config = dict(
    train_examples=122500,
    width=256,
    warmup_steps=2070,
)
Rows from block 3 of a small autoregressive pixel model, named by matrix and row number. Rows with one number belong to one neuron. Each number is 500 + 25 x the weight over its row's rms, rounded and kept within 0 to 999. All counts start at 0. Numbers have three digits each.
Before each neuron's rows are labels from the 100 images, of 14976, where the neuron reaches its highest value: "strongest on" is what is common among them. Only what is clearly more common there than usual is listed. The data: simulated grey scan slices of phantoms with and without marks. In brackets: how many of the 100.
# fc1: MLP up (model.blocks.3.mlp.fc1.weight, 1024x256), inputs 0-42
# fc2: MLP down (model.blocks.3.mlp.fc2.weight, 256x1024, transposed), outputs 0-42

strongest on: chest (69)
fc1.637:486498531440487505478530506460477468485553501488458544480498516503502483523485510499462496478501511516474474420539441512502504481
fc2.637:541509499435533499464497511540517538496489524517499483529505513496460474455545510498494520467501472519494445521519495514496474495

strongest on: limb (82)
fc1.172:488507454504495518486513512503593524530517527495463532507528472509449498468532527538499519477527545495521456471535489495480476554
fc2.172:498512524484484551487486482505499489522474518485551506524501485499557537510474466517553490507491505522505504494490480461506521493

strongest on: belly (100)
fc1.375:510529546493504481490448495537445516510449519507463527493522494473510487512523507483508505484539559459492498518478456516506521467
fc2.375:487527492501492494537480505456521481536493481521500473513509471514511487468483456544496531548488457487514498470533503485481437489

strongest on: limb (80); bright spot (37)
fc1.275:524503526540498532527467516490474457486480524549511487539489496502491503459507490506466460504535510520496521525518504560477509526
fc2.275:487521507522516519520486516507519484534562494464488431513561499462538511445496534523527542506536473466514483476524518492521516529

strongest on: chest (99)
fc1.79:522499459513505479490510496485528501525495501490484455493504519487499494491501505475528548515505498529492484494463471509529484474
fc2.79:510528495494472485498529505519465510518468489510492485490507549500511500552563497535418512517531506526496445465459515504515481495

strongest on: belly (100)
fc1.674:527467522513525517499535502535484502493512506479478476498543487448526508532510524511481522485553469515533534492500534467479493538
fc2.674:472517508525507518522489490548508468466468490470497525472485515489499511504548484529541497510477503518493494488497502531491514477

strongest on: chest (100)
fc1.465:481486489519519516486505472513518475495516496517529508517479513517452479543514508536524515481562545524513509504515520514478494449
fc2.465:502511489512516481526498502520518534464485509558448486514487436481496515468457521500492479529478510519487512529461493495506457489

strongest on: head (80)
fc1.488:507535509482491478458479567477496457500510547483493499475468497501525504562550558484493543498446525514522521500473486505509495479
fc2.488:477507520457523503506523489490528510493479464506490478489523488507497473516513462472473482476528493526505495445505491534454520506

strongest on: head (100)
fc1.36:484511510523462485512496553476453496541511489511548536544491541509490519491493520507491500489537529508515524457508487504529463521
fc2.36:498525481462492475501531486498467496497495531479559487498507482481477441516488544468503462514412482541517493564508551511508533481

strongest on: limb (100)
fc1.173:499536522518520516487514518531499465515486496478501533529510543490520483564441556501500508491473505517471496504516513503519486466
fc2.173:501495467515526536469483479530522498510508499474483505541495467529532504447473441488504487534472503511494527518496496512474449520

strongest on: chest (69)
fc1.456:436475492506483522455507538489552531497466500491520463555511472518517533524481479518524509508500512555470494510503493490514499492
fc2.456:476468491490466497487517473475499541524494509527528470477484517467497514520491508532495537516531537498495533503490489501528501546

strongest on: chest (100)
fc1.31:448485497492547461514488511536503497542495483471518461450542526517433504522480541502511525485469536495482498528517479500459515488
fc2.31:491492510492508471492493474520483473463489542482509487491517506481500529555503513504522503496482480546472495487495514511493505472

strongest on: head (100)
fc1.362:531489506546512518484491507521504535523536478478457520516476461504502489531498506463483503511516519487489529498495467528492480490
fc2.362:501484488491483474464531506471471499501511476544537486475474502477506506499446501558482512544492468516463507468480489503509506510

strongest on: limb (100)
fc1.109:490498490476504495489513493520524515531498468502483480482444536474515501490528495489507509523514490479482481492472545471502503484
fc2.109:465501501482560511482520507538517485532510488506495483515481494499495494543490494465512500524497490469527523482491513512474524529

strongest on: chest (100)
fc1.117:491487467492507516566527517516442474519526470479486474504545471473483489486537533517548496480513506489529453479501497525488483447
fc2.117:498522501501524503516484539531499508515492510496515563551466483489489552502517495534538458506503479504491461513533527510557491557

strongest on: head (100)
fc1.753:492514521504482490499523489487510523491472501483506501481521474523472506478528487516489504424455503459482464523533514502512491495
fc2.753:476480468477503485538521523478455476518576494526487496501438513483487472417488496508499477516475494468510546533470464504505532506

strongest on: head (99)
fc1.399:515516494503463497503495526521510516493522492494478444526500494521473494518472507497507536493478484497508491526519497491512475511
fc2.399:501449498478510510520500472481484461482450462496499489486528570492479493492532469520540484494498485494538507530475504466510487542

strongest on: limb (91)
fc1.213:502530512534539495559487483458516489528493527491515508500466458459514519506509495552523492483503546503546473511471514511493511526
fc2.213:498510528489503482515494510517522457489477465510490486454484524514496462507467482477497493534510492530523498536520476512494530506

strongest on: limb (100)
fc1.633:492511491544537530504531537498472512483523573471501509457499468472442503508491510494489494497490525473500492506518504478501547540
fc2.633:481501508499476502524472489484492493506495504495488510489532474549505484448518523497532499519541546473509522451512491482486517535

strongest on: limb (100)
fc1.152:514474477516495498482497459482483500512490494483473467488489495506438497502501510476521489454496532468470521497542501527498459486
fc2.152:515531505451486487503504512519540502506533525523571527494493507514489502471503490466497532531499507525475502507470459510531472500

strongest on: head (100)
fc1.386:520521512499525464524495493479510517504506527446425523477489477507501518482479508479504529490523501498432495505486476521496493478
fc2.386:546544451470497505493494476466536492492447533524527534497507529552521484482527509496433457514531515501486567487460477512517505470

strongest on: limb (100)
fc1.221:508522482499526522517515544526445522496496504514488544476534514488498469508470487532476489483483529441543532510522485503531526515
fc2.221:488495536517466538494471513475471523496462503469474500528475487509505473486497499512474474514481497448523491472483502465535534537

strongest on: chest (99)
fc1.611:522501549490498467505516504473492487520498505521507531522469508530496462556490508498509519513469491507492473552533467514502507506
fc2.611:504482530514520495473532453561533509490544494516477490501508466484476512472441525469525486495538433491499497488495522497443485516

strongest on: chest (100)
fc1.377:491453497514491523511491503517460523510488485545488483544488489478461518475490489469472484529484514506463458465470479542462502500
fc2.377:505431497472488483485523492532503493499501458530520495480497503516496506570496459494505532500512490472449517514469501534510521520

strongest on: head (100)
fc1.219:464448537514473464514486520504451541479481472485480573489489517492507499517487468478495492504503486465497538519541497526522526519
fc2.219:519513462486490506500522528489541522522493578506451530520492485554490513486493497512510478518520530537507557518489495499518482510

strongest on: chest (100)
fc1.655:502533503507515499523510484555554504529538511509483480518515556509457525487558461502514488467475527496480516506511485483533513526
fc2.655:487512532519452531482511478487532495490501516476485496495526525529555503456440531491479468525490513498486506526505492513430461487

strongest on: head (89)
fc1.701:474515514488479510506507493482532502495561500502494456527472520483503486521472488503466536541492519508503498546426464503439523474
fc2.701:482455504481491498510520480492547518474505498502515494472494481485448494491486552495496490438515490483466509515530486504470485558

strongest on: head (75)
fc1.522:492541454486490547482453518521497499460509547526501509548530494502498456514512450503492529495466499457520511496548488455490480492
fc2.522:493481535496492515514502469512475477506493488496527476468470493524498521505472530476485479507497503492480471492496496479460465486

strongest on: chest (100)
fc1.434:520524501478546513455540515495504473468501488484471488489519543500532478470479511502521509501505545513539491508528521493494479461
fc2.434:497422527497488482475514510471491502499501490475503473525558461501494550491477499447528530528499528546487487449514503516500513543

strongest on: chest (100)
fc1.511:531473497531525468477508513499500497503513495504497457482506492537493465528493517529537516501480534546511485486539475521515468484
fc2.511:524511499540526484535508515514476522537545523513511485456482489479472512491475483491523512525538488487522513489534506471496464520

strongest on: chest (80)
fc1.656:519538474507500479503472504533535480503499478505488507480472474506513497489489498501465512513503508469560532531466476473490486530
fc2.656:507489483522477508525470531469507523497439515540476464477487495480479488502466507522515539493494488531534495531501509488528518513

strongest on: limb (84); bright spot (35)
fc1.97:488467541512487507470517489524509510521482513534516422537436484480504524530531493483473501487506460475483474501469528482497488476
fc2.97:448539468523527449486519524554467469524495478477510476522512576469482529444467466448499532534497491495499516467529514479526514535

strongest on: chest (100)
fc1.580:517511506493491488452420471535509468483540540486534511499480491481478478558534543492515560532518527494511520508520454482485497538
fc2.580:486532522513448483475524501495502530521470475518488516528490512510477482476481491467525514530478516506501509480482495510506539497

strongest on: head (99)
fc1.438:482519512500512486541473509494520452488508492524490486514489531505505538476562525516508537532544520509509497525484473520479523498
fc2.438:530519498452542453503497469499497512500505486493501492487459506544516499483509520572516491504537497474506520499519493540470498443

strongest on: head (74)
fc1.703:446512555513500507515511491483519512514479494497509517499470530482535510489448435478471510464526470464491457490482502521498501521
fc2.703:498492487485516485461541494514530505484534461540537460527478522484497515491518490452476541496518512506530513538545524493542502523

strongest on: limb (65)
fc1.113:502512472500493485483493509454532531514479486475446468460516482522496487527467469497499509517524518511512537502505483498452438504
fc2.113:519481456513553514465510492489548473522537521486499500522494462490539481515496459504479505518481440513419469473469512528458507540

strongest on: head (100)
fc1.183:477522475525501524501491543472580467526453504573487537466489486490449488522509495506486508504508469509521508465479495478502457494
fc2.183:492491494525481483470534522483480485486482527507520476510517452535501519522508528519511487522493499489475540473491555491501492519

strongest on: chest (100)
fc1.634:482523490517507528479523481463471530510534432496464508501470513479510500531535484522544487480467472518493505514515517506471515525
fc2.634:482540495581476500510491469480488487522528501482478511474528486521515526516487469534494503488540517508473479504506544497509530445

strongest on: limb (62)
fc1.557:557488489506496471493483504502522494486518504519510454530486462494477454523477499526558497526530482536499469522492525505511505483
fc2.557:512481506447521509472464487498494462478507470506441522524489514462464474459484468494520505501501476508520473539526492499508484543

strongest on: head (90)
fc1.410:464488472493474504496538521512517495499500500472508504486542514521483481479505553523495513533473488559503512475474482483449491499
fc2.410:496526506483518482491481518543532517479502490493497500473540494463457492505471501505508492514495471512474514542517498501455500532

strongest on: chest (78)
fc1.84:432496549504514512512485467506500482505542501501511498456500538465521484500503456491500469499497522507500477512484515494535521503
fc2.84:463486526564484496511548494502482469495487487547467508512467510507501534535518484508468476511505463530487547496535506454503464497

strongest on: belly (100)
fc1.110:515481509522506535523423476507503535476498487490474525445503469481475456526529473476539498546503484490519520512530499508510486539
fc2.110:513516547500487509512493545491549513494488452543539482520475519474496492511493490482525503506510510487510466514497477532510477489

strongest on: chest (61)
fc1.439:492503514499507483449478512504505507474501498539504467483481480513496525499512512508476518535542485532493509466521527522489456536
fc2.439:489520519511497490514524508518501467552510485451520529529494493511468530496494489490511492476515570488498487493497484501544518485

strongest on: limb (100)
fc1.451:483457507477526504529534506531472464505485500511518485494503526488491473516439490530527499476496504519509479538509507472452501511
fc2.451:534520538529486528491474497463454522516485510529527524537475537495513465530532459509494459491501468488494527521525532476474530513

strongest on: limb (97)
fc1.455:526517489493536506492485493487516525515471539527507495533526474481524485517506515471499502548488519483459537472483527506526542498
fc2.455:517499545469500464442438494477478481455526493476460542514518494519513506495535472484508541474512501521534495512478537500501505496

strongest on: belly (100); streaks (54)
fc1.622:502477486493515507500516507481474460528483528483493499515536497456519520501500507481556520513521470490518460508508502492516478539
fc2.622:505458480436518510496489492462488545480495461472497522510527492493515508486473540500485455493545448485484486475481543481488534499

strongest on: head (100)
fc1.93:488501537453495493522524500435528522469531487528487499545489480498500485516482507510463475479470508521505460520535587511436476503
fc2.93:482462529511488490489502494532485550478476503534521459505516526480501463505477503480537483512513533463465462500470518498457481504

strongest on: head (64)
fc1.615:527507501487533457520532504510496521498493495490500502532496516523490481515499501456454471496458457511514506481479481465526478471
fc2.615:514472503556490524501521493471503484489499499545535467491501516508512533496494542475467457470480516510470487485521480514535484525

strongest on: limb (96)
fc1.472:479498486509472526492506554511465512479471455535485487523511523496517484512497495523532565484537524511487501500509490554516527477
fc2.472:524550500528477461474491498506498525480499502527466498541504495453529534490463504510465522521510484509518508514567522477511522501

strongest on: limb (95)
fc1.266:505500486536517537492514501523467510509481483489498462481491527468452475463485502510512462499512487515515543508527519511528498474
fc2.266:546499519506533471506476479480509493515540450547472506495502465476494489499496486524516512533470489485490495443550527525484511502

strongest on: head (100)
fc1.192:482496487472500503461510498464494514475534459493484499474514515469475488540506490518468507524470528480553495504483444525453489491
fc2.192:487482495510473483503527536508472495468511506512543509527462417500524534493515481492505539558525507483525492501530555476435513452

strongest on: head (98)
fc1.336:500477505513482460491537494480468554472509515514527483537524478511501495500493501502462500490528456495524496493534550501462526495
fc2.336:499538495474514507496526487516504505499508476534493512538469539504461490474499480500505470518533497504496493484514491506513524541

strongest on: limb (100)
fc1.584:523483525511494509500504516504488449512482535522512478534506484494499482501512536519514544564513482483499482510541529506538478505
fc2.584:475507523488465540491505519493478496474539471524516520494559500534535518499476489499527483476497455485534521515475492518489494511

strongest on: chest (97)
fc1.196:504456464508505496455532492522542484485486472471505490538509510482496515519493470502504485527449554477485497482548499460473506500
fc2.196:517568475511531520500477496515465456546492489517453513489466528481534481508508496504509515511482455469479533541469530526529550521

strongest on: chest (66)
fc1.568:554528508519439519450504559504492468486504509471528509515490541500513508518538560480499532505482515524522548483480519444492534517
fc2.568:448514506464491505561498534482510491477498444530504465464517465516518532500540457434473536499492520524522502496472501517488527478

strongest on: head (89)
fc1.86:508494458513502500502522490523522514511494528504477533494489531492513527523504514505475515459501516456513445502459519508502528521
fc2.86:498452531475503513516497513524483522489531530451483505498505501521478502516487494502509519529488451504554518533471464527542497478

strongest on: chest (100)
fc1.665:509502507531492507494481454515445504500513528502533466444477511519504482543476492467510514493497501523495501466473549532508496502
fc2.665:480541517463515557475525511481524557508498486511477470513512510485506512451500521549499508578514473520475478491533479460479504537

strongest on: limb (85)
fc1.518:525450514462485482504507523505485508512426523529478469508508498483458504494461485524452495476490518550439495521468499473493482506
fc2.518:476502493532486520530548470532494519451514464482451546476463489481488510556533496479539500511506508518498466511512525521487516475

strongest on: head (100)
fc1.70:485492466532479488506491497495512484463495517498520524469483494479471509506521532494539506523462457481498483482494515505506525478
fc2.70:516470487469502483481502537507490508496515452519461466504484492538480507439493471480502518494495532547494475490477503545501488502

strongest on: limb (100)
fc1.124:496478520485514513485498464535512472473518479491476472515497542489497524487493474514497479478512475514471524473552515544493494503
fc2.124:485509464502470523504522498557551503516527562538539530491465520501525547507500446531449480504525519533517428496552477468528559469

strongest on: limb (99)
fc1.766:509461522516498516503513493543500501461482473536518498492507536481469488488465493526497498499486478497528502477486508525520528504
fc2.766:465504507517479493561523457476470476465513523482454494550505500497540487534537497513498431490488501525493512461493512476515491503

strongest on: belly (96)
fc1.178:458476455514495479496492561492519467504480479475501538485503467493506490473474489515491565503460496508482540490504498474486520513
fc2.178:490533463509528512505477501515500537457515519527501526511533515509511501480523472520502507483542498513532506470496501504525511492

strongest on: chest (94)
fc1.139:540523513495472539488484496486498477506528491511490543512551472482476527513466471503496442492515502483494552534518537512510512481
fc2.139:521525506477463458489489539465511464479484456514504453475501484513471492516515458474502506502507469495494462531493537459549520558

strongest on: belly (100)
fc1.717:505486528499518535478504511517528526478459541509515524504484549521544528472490499487491491497543480467511539509493505484496509480
fc2.717:495509516492506499497476502518517481502503488529499501509516494502557527471498496566526508487547481510465542494451498471513506507

strongest on: limb (100)
fc1.349:493508466510522494485503540509492499492446494507516436568501472527486508497486532515490542487487488461461493508494523494503521513
fc2.349:505492536502481537516482457489519517527474473552496530473498537503474519458483448501531477503520479493516513513458506487533486487

strongest on: limb (85)
fc1.198:509492494496504469516495562502527489454519516485519535507530483511524522455463477516477531487530539513488508474507486459495523496
fc2.198:510529494499475461489543479435489487539499536548475508494543484477485491491539485514479545526519510527513465485496495480527538491

strongest on: chest (91)
fc1.588:506490495518520543505509519515504511506504513484503483466459491490510519519477498472484523522504549526494478478493534498438511501
fc2.588:494484499533496471478528526468480536503500522525513452502488522520497508510458512526500510506496508489517538500524458512516471504

strongest on: head (53)
fc1.5:498484521502547494543483470479513503493511553479512493495511493493511552505500458535491519498539498529507474513485481503492498490
fc2.5:509480466508470531486471470495470501469538504484534505483445459488487490443545495484443531483564520497497500504513530528500497495

strongest on: belly (100)
fc1.130:521468514534483523484466522509505482511513500492514533505530501488478476487507490469524485526514504473497524503456435482526474507
fc2.130:484483492499494454506522505458502485470476514512546487492464495496496482526529491455499515538526485500463483536523484520509525493

strongest on: head (100); low contrast (68)
fc1.713:502486501498488516534474488483515520463522493546520515486483501544450483542431541508546493460490491490495500530484472514499556489
fc2.713:444548499498509513491472463503496496533509519530498489536490525481466495440484466493502484543532493491466549500515521490491533465

strongest on: chest (100)
fc1.558:508486488540575522500502495527469521504472522471497452462539497483474515518479473450511491485492457503473485514507535536518530487
fc2.558:550466516534498489480479459518550523481501517541511489484501489495523491491508483516568535488515490536530515493502496512475518462

strongest on: chest (65)
fc1.417:503444531567488456509532489513494464485513499488513475472475460510489479475501472473519481486512476502493489492476517524501499496
fc2.417:498503423517516509459502510522498502492483538517469531503525533535478546523526516520488513484496501489491472459499522532539507504

strongest on: limb (95)
fc1.252:486514521452469499480534511486422499480497512475499522485545511501492485488471460473459518475492483501504490496472491485501503493
fc2.252:543508517478517545522508493521496491518557496501483514468525493496509573474492473464488523477516501506491501523515490478520487502

strongest on: head (100)
fc1.632:476502491524472525516511524492501517494527509491470487503479523498483512500497477451481515504456539531517480509515463461497514517
fc2.632:495489474476528463498502511516533523436536495522470506503501486488527554493513462512510534519499504521526530479478497494508499499

strongest on: belly (100)
fc1.220:525489468504485531514481473434514521490487466475497546495548530495479508491517523509501472494535488474502465514482526506508486512
fc2.220:539488492544524478490502518498504516523491527498475507487465515471485538522475535477477518502504507401471464524538529507509484518

strongest on: belly (100)
fc1.395:501557519514456509472517505499471512518518514479481562532489485482496485473460508480539449485494482482484485455500470471513488496
fc2.395:506487514495483464513437486485438482513492499509471509496491476479519501521512525510505512482500493478506531525457514556493457501

strongest on: head (100)
fc1.135:484525503547509471495487480506521496486555448540522497460511533549474516482526520520486476515469458511468517500486518502512467507
fc2.135:537540518510507514515530484485515474488508521539462505477478520446494485500513552514506472500502468521505522468511501520536471483

strongest on: head (100)
fc1.232:495511472498498497480479486482547539451483471504488538503477516459512530497468476494520505494462517500506452462455471525483455462
fc2.232:534490501516483493476501504507476484463504529503554464475488493492545499500532480509523527492498494472523499484534489479501461478

strongest on: limb (100)
fc1.209:526468533510467522511452535510459560464465510499468457479499565510501518463490479504487528484476477532467477521502469531487495481
fc2.209:515480550467499467480507507454509548493548466494516463508505499503456474516537487545457477474494520478528452491489505504495486516

strongest on: chest (50)
fc1.640:548518489484459484538506486527446463487482500492531498546515500514507529509481514478532519488494484490530489474525463538489565491
fc2.640:536501469529479517505479492507504497453507512522518523466505484478523510510466517486470516509495525449515451469478539487486503447

strongest on: limb (63)
fc1.60:507504438481493502453517526487524532491514480530533493533509500469520518511479488512521501499495522472502461505463492543530481525
fc2.60:495482532549481442555504487511479507433441492471536494476479516478488458549504499457519516514502521523432503547487474517493546476

strongest on: chest (100)
fc1.732:480496489522530518467486534499492488502527512505525461461520485505493524540534480504530518509500533540477500483557542521497499515
fc2.732:466514477498481541501487529513506510480505531500486514427551516483494546524492531500521520505502502523471537510505466506498495480

strongest on: limb (100)
fc1.40:490538515485544519446499533533499485528490503515523543484532491538508529501460467509520503477493490509541508535562527534493499552
fc2.40:519444474499429494546518522486478507519537500506502488479487516491490487482500530513476535525498517502519527504531528499526523470

strongest on: head (91)
fc1.442:502538443482470519510502474521489473524515499510504476530493543498480503524517493464530494517494484517534444495446492485503479470
fc2.442:515492471514478477502509480469552499537511522475471544442489490510494535489455556527474490443486496516529539517487478500503468494

strongest on: head (99)
fc1.515:538513519471522465460537495484515490530476505528527502484500478497503463450475483505501527480458520459588529520525483544503521534
fc2.515:520515515480514484475497478507512492497535519510521546467504512468453499507496482485485466530482497539485474500485510505466480514

strongest on: chest (65)
fc1.747:539475536513471565503465563491518536443505468494477472494470533495470515491510489516476478514488489485462539478531533524486449526
fc2.747:468491476529541518484492481501486472508498471536540535486493476499473526522544509537498514524476434494496499485488513533521503482

strongest on: limb (78)
fc1.409:505498532505491455532457518541518531457488439473470419483522509478496507437515511458513500536475496494512478488488489486478526467
fc2.409:509501499504554473519519540530473485514510489521505445504548482490496499506479491478485526526487516517497489467514457496540508501

strongest on: chest (87)
fc1.72:463508509485477482485463491496518467504491530531499509468517492515493489494485501499526481471538482461525492502519517524486432471
fc2.72:515449486513491513489536506554532510468492497513537527466513485512513551529528495491476475493547491506534533509511540536529496494

strongest on: chest (100)
fc1.176:498517506495524493451534501521495523495520516480493474514490542498498480531521481539517534488495492480514526517462479542522483495
fc2.176:462512488526530533479525528563500525498472506489490511527472499508485515460505505503508519538451516492506495538491510506511516510

strongest on: head (100)
fc1.11:514487553527531465513494498515510513456487458484491453481488493545518470545514493460499527449552486503510483501480483486480475488
fc2.11:514468516506475537493500520474549514523520486446510493455505517505499497552547477497538531474483511470508518496535512533473511519

strongest on: head (85); several spots (37)
fc1.673:481514529511475522452495514488531500520490528535461516493445529500491465459458494519522482512542501534534505460513485458468495502
fc2.673:489472510559532519497473548502495509472499505504462543501495514490487509511501497499521526483491529493484511503543507474483502477

strongest on: head (100)
fc1.357:500541468491500477478486465463499477578504527498479479509485554523417502504516479508532526538482487534492502525501494490509486481
fc2.357:511493500499496543509510473505510493507476492528505534500530516464518526547484464492502517551505524473491514499489484503491524517

strongest on: head (100); low contrast (66)
fc1.278:491511573463506503531518533480459436465518533472457506512488515429505508519503537483480524485523495494509491515519482468514489486
fc2.278:510501548473518525541513493496502531484479539482535509532467534516491496548540499492535532514480524538497480512487479476494484494

strongest on: limb (56)
fc1.614:499497535498463521524458486538496486495515456478486503507541481490486524514472506459525488484534499474538463509509548487483449539
fc2.614:486495479514503539481504510486514527476523518469507493476497520503556500507557494539511507490457511482489528511554517499499455532

strongest on: head (98)
fc1.676:510456463538465515506500475456519505490505544530498507483504504510531507482518500507515533473504551476489455527459511498503500506
fc2.676:474471526518500489515529524572500548492535481492482509493494542510501464497503500521519518546513513516522495531468492519549525497

strongest on: limb (79)
fc1.725:483487526493525505526512487548534506461517546493494514459504521507464459445498484499520524503495550544462493550496515479476498454
fc2.725:521528486561483531481467486494444512518510526518512477556530487555514528501474535524522491475507515505508500494496511499479485518

strongest on: chest (100)
fc1.197:489525466526526525494547523449515467508526483483496480522486475510498515487470497509541519496501556495523508501492436468472525509
fc2.197:469496502504516477496501474519522517489539498509548549485468463450483533448470527517523483486520494499507442513499561488520530485

strongest on: limb (100)
fc1.293:505476483469507498477513525493461533546483502472516497500568489449502499494504480528530485529509485502487483492442456516467501480
fc2.293:525470462493521483495487484571506535513534467475509543526519498488491535473473554478512463524498502471486509523479489505502477465

strongest on: limb (100)
fc1.237:524550470465488456536523480453478512489518445531494500471523524487476514525513523534491481523513491496494449462490494455485499526
fc2.237:515488501529495508489483447458500490527524518485520482480454481510483483463505504524529520521481501490507527462494478500486487491